python train.py --model="image flow-matching model" --horizontal_flip=false --conditioning="none" --arch="dit" --cond_dim=192 --mlp_ratio=2 --inner_norm=false --patch_size=[4, 4] --positions="learned" --optimizer="adamw" --max_grad_norm=1.0 --weight_decay=0.2
Rows from block 2, named by matrix and row number. Rows with one number belong to one attention dimension. Each number is 200 + 40 x the weight over its row's rms, rounded and kept within 0 to 999. All counts start at 0. After the name is the row's rms in percent of the matrix's.
# v: attention value (model.blocks.2.attn.v.weight, 256x256), inputs 0-85
# proj: attention output (model.blocks.2.attn.proj.weight, 256x256, transposed), outputs 0-85
v.179,088,225,191,193,229,110,178,203,134,251,223,206,188,325,207,199,158,189,240,178,236,170,188,272,189,228,208,202,227,187,221,231,186,157,191,140,175,165,127,240,227,221,222,116,164,231,255,259,135,151,290,223,179,97,166,246,237,256,239,170,187,190,186,234,180,237,234,167,269,150,235,201,271,213,213,326,167,191,204,184,142,166,186,202,272,220,229
proj.179,090,219,256,227,188,186,136,224,259,134,262,198,215,99,205,259,133,215,172,281,281,290,186,180,191,264,218,131,205,218,231,253,225,237,143,206,205,252,221,257,234,184,200,162,239,159,268,266,195,134,207,200,182,259,259,156,130,231,265,136,206,195,249,185,111,297,126,265,189,191,197,192,130,238,174,236,152,201,177,220,234,189,255,228,166,219,211
v.180,108,255,249,206,221,221,173,229,176,270,217,193,153,180,206,254,153,125,193,191,230,184,202,129,216,146,228,221,219,223,282,198,188,148,195,186,185,168,181,176,209,211,142,237,211,139,228,258,281,196,164,176,189,200,258,203,190,288,240,206,201,204,180,156,106,201,99,202,296,257,160,166,187,230,197,222,128,175,192,134,203,207,229,218,143,200,252
proj.180,106,197,131,215,184,174,156,178,231,189,314,190,229,195,200,221,244,170,170,169,181,221,175,124,289,161,215,178,145,226,171,185,177,288,203,181,201,179,211,243,140,202,239,161,123,199,230,173,202,174,265,188,213,157,94,170,179,331,211,171,163,184,123,204,272,226,245,200,139,174,203,192,173,209,218,191,203,212,213,103,234,193,161,227,223,220,232
v.181,115,272,143,133,200,204,154,255,220,190,148,175,202,182,228,136,204,110,244,162,173,231,179,195,264,160,265,212,144,237,203,206,159,125,238,228,220,265,175,252,200,147,209,143,257,205,191,186,161,176,199,168,166,243,161,230,155,163,191,256,289,252,191,263,267,188,235,195,265,179,180,198,193,207,219,237,202,155,242,274,281,225,194,212,228,180,186
proj.181,103,202,205,265,172,201,184,124,144,123,142,167,177,210,236,226,198,180,184,225,255,160,201,224,224,221,160,173,180,278,220,182,206,133,201,211,207,176,184,134,174,225,186,190,95,166,155,219,180,268,243,195,213,283,100,160,134,205,211,132,244,237,234,180,310,183,226,123,223,101,201,215,247,192,213,257,239,175,202,232,124,228,195,187,249,187,167
v.182,089,255,136,199,219,216,133,200,190,227,205,192,239,194,128,163,200,245,232,204,162,174,164,187,250,157,163,123,183,235,225,243,137,136,236,202,178,217,214,207,147,111,232,216,224,163,191,136,308,269,128,211,181,244,225,241,197,127,158,246,234,237,233,180,238,165,161,146,202,168,231,195,162,216,260,215,261,261,228,173,201,171,204,250,175,152,200
proj.182,078,228,172,270,159,203,240,201,133,202,200,203,195,138,195,119,246,190,198,243,224,177,187,192,222,201,244,178,213,254,203,207,186,109,201,217,169,204,198,177,179,181,273,179,76,197,187,297,216,251,142,209,239,160,147,198,155,225,199,202,187,246,185,209,262,198,260,214,158,189,175,217,199,203,176,198,198,200,170,197,130,140,196,153,214,130,167
v.183,098,151,200,147,210,257,117,217,219,198,187,197,201,233,156,217,182,181,217,250,177,188,169,201,335,93,168,279,219,188,255,106,194,174,202,216,219,207,217,207,167,196,160,205,284,158,185,134,231,304,233,165,218,152,240,192,199,178,180,183,281,137,158,220,126,176,210,237,178,258,167,215,203,193,234,218,180,169,171,119,159,215,198,206,149,169,242
proj.183,104,226,145,161,212,194,223,212,230,187,250,233,162,182,224,171,263,161,347,266,228,248,174,146,264,168,152,228,145,153,119,131,204,247,195,148,179,164,175,150,135,164,159,182,104,203,197,176,216,258,215,150,193,190,201,292,319,245,241,101,110,206,178,194,210,161,224,135,197,196,177,243,251,196,249,167,233,240,167,157,240,182,153,170,209,167,204
v.184,098,187,78,192,197,227,190,204,210,282,159,213,179,191,156,216,186,179,199,220,255,220,140,307,240,237,244,189,113,262,203,169,202,230,191,235,172,198,213,192,172,205,222,164,191,166,174,257,244,336,240,214,223,162,226,231,173,207,257,156,198,167,93,173,237,217,204,212,232,205,215,227,205,175,199,294,177,221,195,240,278,197,233,225,208,187,247
proj.184,110,187,253,225,229,222,243,279,144,220,224,206,213,198,134,136,112,170,248,205,260,290,191,106,248,151,230,227,154,132,146,169,185,275,170,184,175,218,198,181,151,192,175,80,182,211,211,225,216,179,136,244,205,189,192,262,184,202,229,194,218,162,242,218,143,167,182,123,167,216,223,232,145,196,206,214,172,146,205,223,170,211,258,220,178,211,212
v.185,095,165,269,134,208,235,217,247,177,275,325,196,218,218,227,237,214,217,240,164,211,235,204,278,200,210,174,192,148,226,177,186,216,195,214,206,216,232,194,211,190,206,233,141,259,199,212,123,195,168,117,281,185,165,180,169,129,220,211,209,58,146,190,238,229,265,225,191,164,308,256,180,251,162,228,234,132,167,195,129,183,212,157,176,162,230,195
proj.185,102,236,297,194,182,188,220,185,256,172,244,274,125,203,187,258,219,215,185,117,238,133,226,161,172,159,188,213,209,240,282,319,203,237,154,223,179,188,203,204,132,208,206,97,173,201,217,272,176,206,194,140,189,122,278,166,211,237,264,161,254,176,156,193,166,164,177,121,295,100,197,287,266,214,215,205,115,157,145,229,174,134,251,247,197,243,207
v.186,099,235,190,141,250,189,120,274,160,257,239,236,224,209,190,184,201,133,232,205,231,157,204,241,216,178,236,251,176,189,187,208,182,179,203,190,198,153,104,237,207,211,196,219,188,208,201,250,106,175,156,187,257,237,137,163,187,333,189,218,224,257,177,235,194,214,246,130,219,229,174,185,159,207,189,298,215,148,210,136,248,138,136,208,267,247,248
proj.186,090,212,231,281,194,223,147,193,154,171,259,167,190,187,241,182,146,193,183,226,267,184,172,233,209,168,182,182,168,241,227,225,195,286,170,220,240,203,201,186,185,232,220,151,176,191,198,284,194,231,175,211,218,135,144,132,156,311,258,131,313,213,262,217,260,212,189,233,186,126,200,194,260,207,225,204,176,181,231,215,224,226,166,202,159,198,211
v.187,105,171,167,202,150,136,236,226,285,248,192,155,219,221,187,202,181,180,192,161,112,151,189,220,142,199,218,265,130,161,188,190,231,225,165,236,193,218,255,222,194,228,221,215,163,182,223,216,213,167,207,151,168,119,235,226,163,270,214,169,234,183,228,197,184,178,230,291,178,228,240,206,190,193,173,206,187,226,180,262,177,168,138,256,126,313,209
proj.187,117,266,397,207,189,228,251,210,136,200,245,272,153,250,196,144,169,187,215,181,177,173,213,156,183,230,159,217,131,191,221,206,211,285,179,172,187,190,188,166,125,193,192,131,204,177,231,126,192,221,275,206,190,211,255,210,144,211,187,200,204,173,226,185,162,197,201,237,172,210,198,164,277,248,206,205,261,234,206,183,221,187,142,177,206,250,176
v.188,117,197,275,212,217,216,280,275,202,220,195,177,280,254,225,168,191,220,184,308,142,207,222,220,143,145,182,236,177,251,103,222,160,214,209,214,198,226,176,197,157,231,236,221,136,240,201,104,166,123,205,177,187,260,163,219,158,220,233,179,181,178,180,125,124,138,184,193,155,133,183,182,192,188,175,241,239,150,231,194,242,150,176,253,86,211,228
proj.188,102,228,228,245,174,213,235,141,123,224,177,307,222,213,183,160,246,170,188,160,203,33,205,222,211,254,176,300,104,281,234,102,207,265,207,232,186,187,183,169,192,256,218,288,286,220,207,267,197,284,192,200,221,133,205,143,207,203,205,229,204,204,212,223,133,203,249,257,220,185,215,220,234,201,211,293,239,198,236,193,128,215,72,195,257,182,201
v.189,099,149,108,205,158,181,234,164,221,166,182,209,207,239,222,165,182,150,208,192,217,232,187,160,212,155,202,88,239,198,218,204,198,276,185,222,217,236,292,229,217,227,183,178,235,183,232,162,311,287,256,239,168,162,247,199,277,225,244,215,256,145,161,191,201,157,173,194,237,184,189,274,245,145,206,279,210,210,196,254,196,245,306,215,171,233,175
proj.189,086,203,186,193,206,253,212,178,230,177,191,209,170,196,226,180,156,158,217,149,283,227,219,209,216,222,191,295,161,258,187,132,247,113,196,195,186,199,185,185,240,211,191,224,206,222,187,81,119,297,239,133,170,243,114,165,264,178,203,179,163,193,138,204,99,209,216,287,251,239,184,189,192,185,204,262,246,249,177,211,165,208,281,218,231,208,175
v.190,107,251,355,221,261,179,253,171,119,166,154,150,221,170,192,221,150,152,195,180,137,199,190,296,178,218,224,140,144,268,264,157,241,156,238,200,236,180,176,171,208,199,208,241,233,176,219,194,187,197,258,206,245,254,300,181,232,133,186,227,261,179,97,226,147,239,144,172,204,232,189,194,262,219,256,220,231,226,241,200,173,244,261,167,226,125,197
proj.190,107,171,189,184,187,191,170,219,232,202,193,160,189,234,196,285,341,197,158,264,141,210,200,233,242,154,190,217,232,231,253,218,162,241,195,211,233,182,213,142,233,211,205,212,246,163,190,225,217,124,247,167,189,163,142,176,237,185,190,176,144,226,123,203,221,199,215,65,201,237,172,211,205,183,224,244,215,130,205,116,183,236,130,209,233,206,230
v.191,091,241,209,185,194,266,302,153,232,240,176,314,184,251,217,238,185,99,195,142,231,188,250,172,213,280,130,124,160,280,170,132,216,175,149,199,201,173,216,139,195,216,183,173,152,246,213,181,261,220,119,158,232,260,214,263,261,211,197,201,90,205,187,168,205,170,112,210,201,238,218,210,242,205,209,166,211,136,176,177,185,167,223,207,291,172,198
proj.191,098,198,173,183,228,163,166,265,174,125,188,294,277,166,171,275,216,251,191,204,222,159,195,218,202,87,208,199,215,197,233,123,192,158,240,172,217,203,187,190,212,229,190,172,161,189,214,173,209,214,149,205,212,186,198,239,173,153,236,273,179,211,200,212,158,171,250,180,182,231,170,222,293,184,177,139,206,273,222,218,206,211,113,211,198,233,178
v.192,088,167,261,149,149,163,153,182,201,259,235,241,179,160,129,166,101,203,238,207,255,221,201,200,298,230,214,226,232,268,236,194,240,179,222,210,193,189,275,183,205,257,212,212,181,206,246,210,181,204,190,298,196,205,227,113,184,146,158,300,159,166,158,220,136,195,229,264,194,224,288,199,206,192,196,165,175,239,204,299,204,160,137,147,219,224,159
proj.192,092,176,162,267,195,130,210,236,196,199,143,159,194,182,187,209,228,171,126,203,166,147,208,284,199,192,249,161,215,148,295,147,169,182,242,228,169,232,162,242,198,196,234,233,243,174,226,263,247,199,265,272,215,236,158,77,228,251,191,186,203,205,202,206,168,142,200,258,104,193,232,222,130,235,163,264,283,234,202,220,199,133,264,188,219,190,170
v.193,093,160,249,288,219,79,193,130,154,157,224,275,161,224,198,242,171,296,162,175,230,211,186,167,206,150,181,248,200,239,216,201,191,204,199,186,204,222,186,189,214,235,221,226,266,199,196,127,170,219,322,232,207,142,266,141,210,210,183,116,299,243,132,210,141,221,176,267,160,173,217,206,266,235,179,186,215,234,221,177,139,140,217,212,187,266,188
proj.193,088,177,155,227,185,259,203,278,212,182,306,268,182,232,205,181,204,218,185,238,178,164,211,152,174,219,255,165,293,228,200,265,187,240,197,215,180,188,220,217,230,214,162,164,219,242,192,211,222,212,244,227,197,167,213,237,253,155,179,214,63,240,155,191,264,262,289,108,163,191,192,175,208,189,205,185,192,218,120,225,219,148,169,208,201,167,239
v.194,106,152,208,192,151,205,215,220,217,167,276,161,158,227,244,177,180,245,233,270,201,202,223,97,344,156,206,297,133,194,196,246,256,232,190,224,221,186,233,191,205,221,189,218,209,241,199,234,206,216,206,137,203,317,238,176,200,213,204,222,148,211,219,225,187,102,184,103,253,251,212,195,178,207,161,204,181,176,161,153,263,173,161,146,152,224,187
proj.194,111,226,213,138,199,175,220,171,241,281,236,173,188,185,189,140,193,195,164,116,167,171,204,165,152,210,206,224,256,168,164,228,230,163,215,162,215,182,211,195,255,212,147,208,233,223,171,211,241,214,225,185,199,192,205,220,164,209,191,93,224,188,132,218,153,130,160,287,202,192,161,166,228,179,238,159,198,195,204,177,151,208,198,130,211,192,191
v.195,096,256,207,265,169,211,274,119,212,219,242,225,195,178,165,211,237,255,202,243,213,200,228,180,275,164,206,167,286,250,179,258,201,239,223,182,213,197,158,187,203,155,203,200,175,218,180,250,212,198,220,213,164,138,295,267,182,174,172,182,223,244,115,177,145,174,156,175,204,140,183,174,233,194,161,99,238,193,198,220,136,163,147,163,118,167,185
proj.195,101,242,141,235,231,220,191,222,229,248,209,123,230,190,184,290,128,255,163,176,218,270,204,224,202,163,250,246,266,214,226,272,156,278,199,160,203,202,188,241,167,203,221,255,158,199,184,141,284,223,167,143,223,268,190,154,225,269,202,156,224,219,240,217,116,284,214,249,133,202,217,233,108,205,194,143,195,196,235,185,177,213,170,224,273,172,198
v.196,095,177,218,258,268,167,273,190,238,201,135,200,180,222,194,163,212,218,209,195,259,185,177,226,185,243,222,224,254,212,213,260,162,245,193,210,208,192,213,260,256,226,222,166,152,195,226,180,222,216,217,155,225,204,223,192,141,211,249,188,195,265,153,251,158,252,221,231,199,170,163,240,223,209,204,138,263,221,181,242,161,248,209,202,147,238,188
proj.196,082,170,191,142,184,164,200,327,186,162,135,226,170,159,211,208,160,207,252,268,265,298,235,195,228,184,199,192,273,273,190,210,199,259,214,256,193,198,229,156,148,217,193,291,152,218,233,159,229,268,150,196,209,185,227,206,225,244,217,183,214,182,179,240,122,280,223,192,128,229,184,202,192,205,246,149,186,213,200,187,210,206,247,237,318,209,268
v.197,108,197,169,170,206,176,126,194,271,146,175,184,211,233,253,220,130,182,250,150,188,213,216,201,218,236,205,129,176,289,203,202,173,219,166,132,193,205,167,160,209,241,164,246,146,210,184,257,202,174,222,207,221,264,200,153,247,207,197,156,165,228,98,245,146,162,209,131,191,191,174,191,221,213,212,161,202,277,200,197,161,215,254,181,331,143,171
proj.197,110,179,165,159,179,229,146,205,152,242,159,219,162,104,211,248,210,166,143,271,170,178,174,189,234,235,206,269,114,277,199,153,274,230,174,230,199,200,194,227,181,199,245,137,282,214,184,162,190,113,211,76,192,140,168,194,206,216,249,186,190,206,177,191,273,202,213,219,230,336,202,181,149,222,184,248,210,218,180,157,154,222,247,231,131,255,191
v.198,091,158,238,217,168,184,251,194,240,205,197,257,153,252,240,126,176,193,224,176,220,173,169,193,219,235,168,290,271,193,198,170,228,224,209,167,181,181,211,216,243,218,169,263,256,141,265,250,144,247,225,165,183,183,196,104,200,238,256,212,255,138,188,223,204,264,185,228,217,110,223,189,168,244,237,251,205,148,134,195,218,209,226,224,196,209,189
proj.198,077,213,217,183,196,205,176,335,176,185,151,197,151,162,218,137,173,257,221,248,240,254,220,222,215,148,176,168,382,208,180,173,201,238,213,253,207,219,169,234,231,227,180,240,109,198,199,168,206,161,191,248,201,230,147,251,194,216,201,105,136,194,209,210,118,251,224,194,181,211,199,194,248,191,196,189,192,219,186,215,201,167,200,216,199,161,242
v.199,102,221,98,204,218,201,221,232,138,246,108,159,218,220,207,188,214,151,229,250,199,192,224,239,182,196,145,200,290,131,227,169,164,136,204,216,184,223,174,212,168,173,198,189,306,189,201,93,66,124,217,240,225,185,164,196,140,241,258,146,153,228,225,162,209,192,164,209,169,217,213,114,179,206,196,333,212,262,236,242,177,203,194,234,250,248,238
proj.199,094,185,226,291,200,259,170,149,147,161,222,120,182,283,183,201,118,217,225,158,212,143,184,212,226,202,195,191,169,100,235,246,209,281,191,224,203,225,190,108,213,194,197,180,137,184,212,354,169,188,205,217,208,215,265,266,129,176,187,191,220,185,240,170,282,190,269,236,250,211,199,205,132,198,184,296,226,222,186,235,230,216,86,185,170,219,216
v.200,080,192,120,160,243,220,185,192,201,180,335,196,219,143,197,190,236,298,220,230,191,151,188,233,253,167,201,128,218,163,209,269,175,271,194,203,200,216,173,199,185,255,274,260,185,282,183,174,303,242,197,214,203,247,246,190,225,249,160,231,173,193,178,197,147,181,178,186,233,301,143,304,224,120,152,89,187,210,174,172,230,180,243,185,147,224,169
proj.200,078,160,128,156,210,119,219,163,278,222,226,231,214,157,199,185,258,143,198,216,184,285,172,190,198,283,192,216,268,230,159,188,213,149,180,167,197,204,253,192,176,185,217,139,171,189,202,151,195,205,236,169,210,218,182,213,246,203,225,275,241,201,169,218,186,156,116,215,159,131,218,196,132,215,212,182,205,206,207,148,225,207,299,181,245,238,159
v.201,092,230,201,168,188,139,126,159,240,236,234,204,174,210,201,120,209,181,209,187,174,237,239,220,252,230,151,206,180,288,229,181,157,162,206,190,199,244,194,188,212,216,247,183,191,160,218,148,157,165,221,293,196,231,201,138,183,177,190,223,105,162,306,225,143,202,235,184,156,221,218,189,175,175,227,187,166,236,199,263,155,242,215,167,266,246,185
proj.201,091,177,192,194,185,173,218,253,175,224,286,189,234,127,178,99,164,204,137,195,197,222,199,289,284,241,240,211,128,190,208,106,251,173,221,223,190,191,160,204,199,202,268,241,205,181,210,303,169,164,249,206,155,220,236,175,224,187,215,194,260,215,227,209,294,167,207,202,186,168,180,169,144,219,206,233,285,267,189,216,177,186,209,192,169,177,168
v.202,108,224,166,194,204,233,241,212,186,216,278,196,201,346,224,250,268,183,200,201,150,149,201,132,120,152,174,152,193,204,158,197,234,232,253,186,257,191,185,192,177,251,184,248,175,207,186,243,106,199,198,174,219,179,194,253,187,180,211,181,239,191,190,137,285,194,183,124,211,165,144,194,225,224,173,243,271,204,177,183,243,180,143,128,240,119,205
proj.202,112,208,286,257,208,227,202,175,231,219,177,242,148,288,227,209,178,230,195,191,175,279,226,140,230,257,76,223,247,185,186,238,237,235,197,241,176,249,191,214,210,255,148,175,256,221,205,84,129,131,171,112,217,188,164,157,131,176,218,202,191,157,186,204,188,230,131,311,283,164,168,171,161,194,195,167,118,249,165,243,197,208,168,246,147,206,187
v.203,085,237,144,274,168,257,244,178,188,209,134,227,222,241,200,169,264,120,253,257,144,200,203,148,172,191,208,197,313,133,188,230,193,158,138,185,196,222,203,226,179,247,215,174,285,220,194,129,181,176,233,180,212,172,164,262,219,127,131,200,231,279,138,228,122,246,181,165,198,181,115,233,242,182,177,135,181,151,232,212,269,244,126,194,256,102,168
proj.203,101,240,196,237,230,164,140,228,198,168,102,160,112,125,204,227,219,162,164,172,200,226,183,282,162,172,241,152,255,140,248,261,224,153,200,207,209,168,208,185,176,147,185,202,83,132,150,240,195,218,204,190,206,244,205,170,326,187,198,213,241,233,288,173,206,265,197,267,225,237,210,231,126,228,206,79,199,193,213,226,240,258,159,224,157,195,161
v.204,086,222,250,197,194,147,166,220,303,148,142,239,208,124,186,127,155,229,230,158,229,198,145,178,215,282,189,171,178,243,203,183,202,194,182,188,212,169,185,250,270,201,218,183,145,226,216,240,135,174,99,172,170,299,164,210,189,184,129,177,225,209,207,244,160,244,144,234,239,208,170,128,207,248,209,106,172,220,193,154,170,168,221,175,198,137,236
proj.204,082,196,193,110,196,242,200,175,231,226,179,275,190,150,192,169,230,205,206,212,183,283,203,163,268,79,227,280,128,227,221,179,197,221,208,186,202,200,254,252,211,195,199,245,203,208,198,292,216,275,219,246,192,230,203,150,154,200,216,250,277,176,250,187,180,153,138,108,167,142,187,215,217,204,211,208,185,284,211,145,211,215,314,215,179,224,222
v.205,098,243,177,160,265,194,170,195,178,165,200,238,197,258,149,151,224,182,280,209,171,209,191,227,204,169,178,158,291,178,191,145,167,166,193,194,232,229,153,207,175,210,247,159,219,227,175,180,174,240,218,182,194,153,234,126,245,227,223,205,173,211,156,206,70,265,248,211,151,135,205,184,210,235,218,224,241,209,247,252,185,146,217,198,200,88,200
proj.205,106,158,170,230,162,213,204,238,225,183,213,205,180,179,222,141,174,173,166,196,165,306,215,223,258,329,210,256,227,177,151,204,237,256,216,191,186,232,197,206,232,201,224,196,192,202,218,192,195,155,204,244,171,206,149,252,170,201,217,226,202,196,257,228,304,243,158,85,238,203,196,171,80,187,211,283,190,243,192,207,158,198,153,183,184,232,205
v.206,092,160,278,79,141,209,199,169,189,102,192,84,241,201,216,281,175,218,171,152,190,207,244,206,224,225,227,206,178,176,147,138,263,229,177,227,213,164,245,215,243,170,193,207,202,209,157,211,197,227,175,130,157,225,235,157,120,164,178,158,262,216,210,242,243,244,190,213,257,200,201,171,175,237,239,179,194,217,175,160,174,198,249,210,207,166,194
proj.206,099,202,307,175,214,183,295,197,166,267,234,165,231,165,253,176,232,210,150,182,136,202,237,157,214,183,262,197,142,222,216,107,166,223,196,224,186,236,189,152,167,218,165,225,236,214,191,159,241,152,220,244,190,226,227,195,91,250,195,202,199,195,172,189,142,218,207,179,185,124,257,180,201,151,136,206,195,185,246,124,96,218,232,215,242,177,161
v.207,111,183,219,245,175,189,279,199,180,263,147,297,232,186,228,295,237,228,215,234,233,200,203,206,175,117,149,281,169,162,168,194,229,169,233,220,242,216,221,170,172,191,223,220,224,176,167,257,80,139,201,216,162,143,243,210,132,200,216,208,243,201,175,168,165,164,189,215,205,199,192,198,194,144,180,250,284,154,198,182,248,150,176,197,184,219,203
proj.207,118,191,206,273,197,208,190,215,160,226,161,305,161,249,223,175,217,242,188,154,191,164,211,168,172,309,173,109,334,204,185,240,198,174,207,145,203,176,227,246,167,226,219,149,172,176,197,222,189,205,209,243,189,230,266,161,254,207,212,204,195,244,212,197,302,115,266,267,258,149,162,175,255,212,186,201,137,178,177,202,191,184,20,215,208,163,203
v.208,104,195,208,224,170,253,186,198,190,211,110,232,183,224,222,195,174,210,192,294,216,194,212,104,121,112,201,191,188,220,234,247,209,206,171,180,193,201,175,198,244,204,175,164,278,252,194,154,205,109,237,114,200,243,227,205,315,157,214,117,231,268,212,234,212,173,90,202,227,175,267,164,193,173,134,257,154,296,182,159,178,153,166,184,151,175,191
proj.208,110,194,186,181,214,179,166,222,212,170,120,211,181,256,205,179,245,186,200,113,170,136,188,160,283,212,212,274,117,227,227,199,174,246,193,202,228,264,227,188,153,226,186,223,125,156,197,259,204,177,173,210,199,98,173,240,261,88,161,205,183,209,246,200,191,280,238,184,226,234,182,206,230,196,184,172,198,247,248,330,256,162,200,238,217,142,244
v.209,100,176,205,229,209,159,154,211,217,178,236,198,207,223,137,94,114,252,189,248,193,184,150,142,162,187,178,208,83,280,191,225,195,213,201,204,184,190,205,224,226,193,190,178,183,218,170,232,185,201,196,173,169,182,243,205,272,148,187,171,253,244,137,189,158,191,214,308,207,186,167,176,213,233,178,247,178,152,188,304,134,170,253,223,159,157,221
proj.209,104,186,185,222,204,231,152,206,253,178,134,248,186,228,205,151,260,263,195,182,197,262,180,173,235,164,152,227,134,289,204,266,209,267,210,148,197,178,225,268,177,189,236,183,245,189,205,149,225,189,168,184,188,214,129,188,239,151,193,201,162,207,237,183,183,211,107,0,113,216,199,222,268,201,219,264,153,126,233,209,220,249,215,185,210,203,220
v.210,078,144,244,238,189,196,179,204,292,213,156,285,261,214,194,217,178,190,116,163,206,217,171,215,197,211,227,192,211,226,125,200,216,184,163,195,192,181,200,187,217,223,201,194,178,209,178,240,217,183,208,115,258,180,197,112,232,239,270,226,203,210,279,235,159,199,242,223,192,200,207,222,165,208,264,101,219,239,206,248,168,164,175,248,162,205,209
proj.210,083,171,225,131,208,173,204,265,213,216,137,294,218,246,167,105,269,214,264,181,182,217,192,166,214,245,196,265,199,216,162,192,164,224,180,200,185,209,260,182,177,143,216,225,205,214,229,141,249,251,220,287,242,152,188,234,133,191,200,181,247,196,123,215,191,188,151,116,205,181,182,196,204,186,213,210,192,178,164,124,157,174,223,239,264,244,275
v.211,101,169,237,192,189,236,243,187,149,255,95,291,188,256,233,176,180,160,131,154,189,118,180,234,92,141,199,174,160,267,141,167,185,157,221,241,204,197,235,144,187,241,179,230,271,183,171,89,241,229,165,182,172,150,174,242,173,183,213,197,203,163,211,160,300,161,267,276,203,123,204,235,270,205,244,245,235,143,193,247,172,209,176,239,269,222,212
proj.211,111,212,280,282,224,161,222,252,228,161,169,272,221,155,244,228,285,192,275,212,283,203,224,196,189,175,234,178,221,216,212,266,190,193,234,228,206,162,180,228,191,227,227,186,129,255,220,223,133,168,195,258,179,231,292,121,156,200,196,197,145,200,99,213,101,223,192,176,219,211,165,137,269,192,225,244,185,79,208,183,207,145,127,187,191,86,198
v.212,102,158,324,164,158,209,175,190,168,213,206,192,202,178,198,241,158,177,217,180,199,234,212,124,287,133,164,231,233,247,175,180,206,213,203,180,187,198,227,183,195,213,175,228,293,224,187,187,153,183,191,187,205,175,254,219,222,141,230,256,163,188,133,212,158,160,205,187,226,235,192,133,166,186,200,246,213,265,200,96,218,187,166,160,151,115,216
proj.212,114,212,197,262,213,177,286,186,214,207,178,192,163,228,159,238,351,138,157,194,171,118,200,200,195,225,199,183,197,239,227,205,211,212,174,121,229,126,174,189,215,152,203,153,179,210,205,205,244,180,180,130,196,181,221,90,219,255,241,136,189,219,206,169,252,239,264,251,220,150,176,246,219,207,164,128,162,257,263,152,167,186,139,178,217,134,226
v.213,093,191,254,215,179,243,183,244,192,256,234,279,228,99,151,179,149,173,174,249,196,222,192,178,207,163,206,189,183,213,185,236,220,170,226,218,178,150,219,208,181,214,159,160,157,221,154,246,199,264,174,248,172,152,195,236,289,198,155,177,189,210,220,156,323,148,191,236,220,227,186,128,153,201,189,213,162,205,204,183,243,203,141,214,214,242,258
proj.213,079,189,201,201,195,238,220,58,227,209,181,196,212,223,180,221,269,185,221,101,162,130,172,156,186,207,189,231,137,219,202,230,200,149,186,151,225,207,206,219,209,196,200,150,310,214,198,260,195,208,141,207,184,177,186,146,172,153,197,287,297,206,217,164,165,115,121,216,192,191,221,216,191,205,171,250,181,198,223,140,231,214,223,194,141,196,162
v.214,092,219,291,236,165,176,189,221,151,206,224,287,184,225,209,181,276,138,180,168,213,237,188,174,162,224,207,185,107,239,242,202,191,161,258,199,191,199,214,210,215,202,168,96,155,205,177,243,209,158,231,211,247,170,123,189,342,199,191,231,158,266,162,208,186,170,173,129,217,126,177,118,129,265,224,192,206,172,255,151,258,222,132,212,238,153,205
proj.214,088,207,243,163,209,326,148,233,247,171,299,283,173,231,181,197,172,200,199,198,232,58,220,168,225,197,204,231,129,198,226,304,204,177,199,229,215,219,184,233,223,198,213,306,269,245,214,224,214,221,163,146,180,129,152,169,189,181,188,155,222,200,189,187,200,189,187,203,172,274,199,224,249,185,212,206,154,286,210,227,150,181,156,192,168,186,243
v.215,087,185,105,168,133,144,249,142,130,231,170,219,142,102,161,256,209,179,241,195,226,206,224,198,213,155,163,182,225,211,232,238,168,237,265,206,210,161,180,155,193,169,201,189,209,205,152,172,159,144,192,239,122,177,260,216,251,190,202,151,151,205,64,158,154,192,172,205,177,264,178,160,185,220,141,195,192,196,154,132,188,186,260,182,246,266,207
proj.215,083,164,137,286,206,254,202,178,246,189,264,206,150,170,250,252,196,137,155,162,217,134,214,161,229,204,191,160,191,247,220,291,193,238,190,156,206,192,193,235,141,187,186,190,130,183,204,273,218,182,176,115,209,251,189,194,231,267,172,238,161,122,170,165,233,176,216,232,157,133,193,190,126,185,196,199,166,244,286,177,186,149,217,230,196,142,206
v.216,093,214,115,199,227,202,126,252,191,239,152,219,224,259,195,91,213,203,164,176,165,220,184,228,160,172,204,253,163,217,176,193,200,115,177,224,170,196,197,213,189,249,201,195,204,233,191,265,155,164,195,240,236,118,148,180,210,170,253,228,158,213,223,219,147,171,278,218,199,204,161,204,196,153,264,311,225,250,224,272,146,206,171,236,226,208,235
proj.216,104,193,224,241,226,115,155,172,183,168,80,208,204,294,188,132,216,204,163,220,173,277,174,217,267,245,152,149,166,219,203,241,212,192,177,147,189,183,185,203,173,173,196,115,330,136,196,173,221,216,220,251,223,227,216,110,221,234,159,193,261,147,223,200,244,195,151,195,158,183,235,192,242,197,209,297,181,161,223,191,248,243,171,183,198,235,156
v.217,089,257,191,220,250,209,182,199,250,161,251,140,224,262,189,43,210,203,182,164,167,202,181,189,261,282,198,277,181,125,167,245,188,200,201,233,173,201,178,216,221,230,244,164,162,181,207,253,236,229,162,194,167,289,172,228,130,193,228,306,112,169,248,215,131,229,221,135,237,232,163,199,180,173,250,206,110,177,216,235,223,202,237,178,150,218,208
proj.217,089,185,238,147,195,207,167,227,225,208,153,217,158,300,184,118,181,232,295,241,218,240,239,240,198,141,194,179,219,189,109,168,204,119,212,233,227,195,217,152,197,199,211,258,207,238,203,240,199,217,250,221,174,263,249,187,189,197,218,186,287,235,191,194,235,194,152,231,155,225,188,210,212,208,219,201,203,141,148,145,237,149,272,221,336,209,191
v.218,090,250,167,184,227,261,230,191,273,164,164,274,196,237,240,70,143,173,217,165,123,239,162,196,251,175,214,291,282,151,197,215,158,231,245,210,231,203,177,217,209,187,170,183,191,237,194,205,190,192,182,169,232,225,121,220,171,241,175,228,193,228,207,184,113,210,202,147,207,147,170,205,156,175,212,97,190,162,220,234,218,218,196,202,217,154,198
proj.218,093,164,199,104,192,159,177,244,243,253,174,149,214,119,186,126,144,202,249,225,225,221,210,257,185,209,230,129,290,197,188,209,241,177,213,213,170,283,199,240,201,185,196,237,88,225,205,256,179,170,264,260,192,222,193,175,227,235,215,110,357,199,194,206,156,165,230,271,193,215,211,227,157,186,216,168,147,211,205,198,202,199,213,257,176,209,184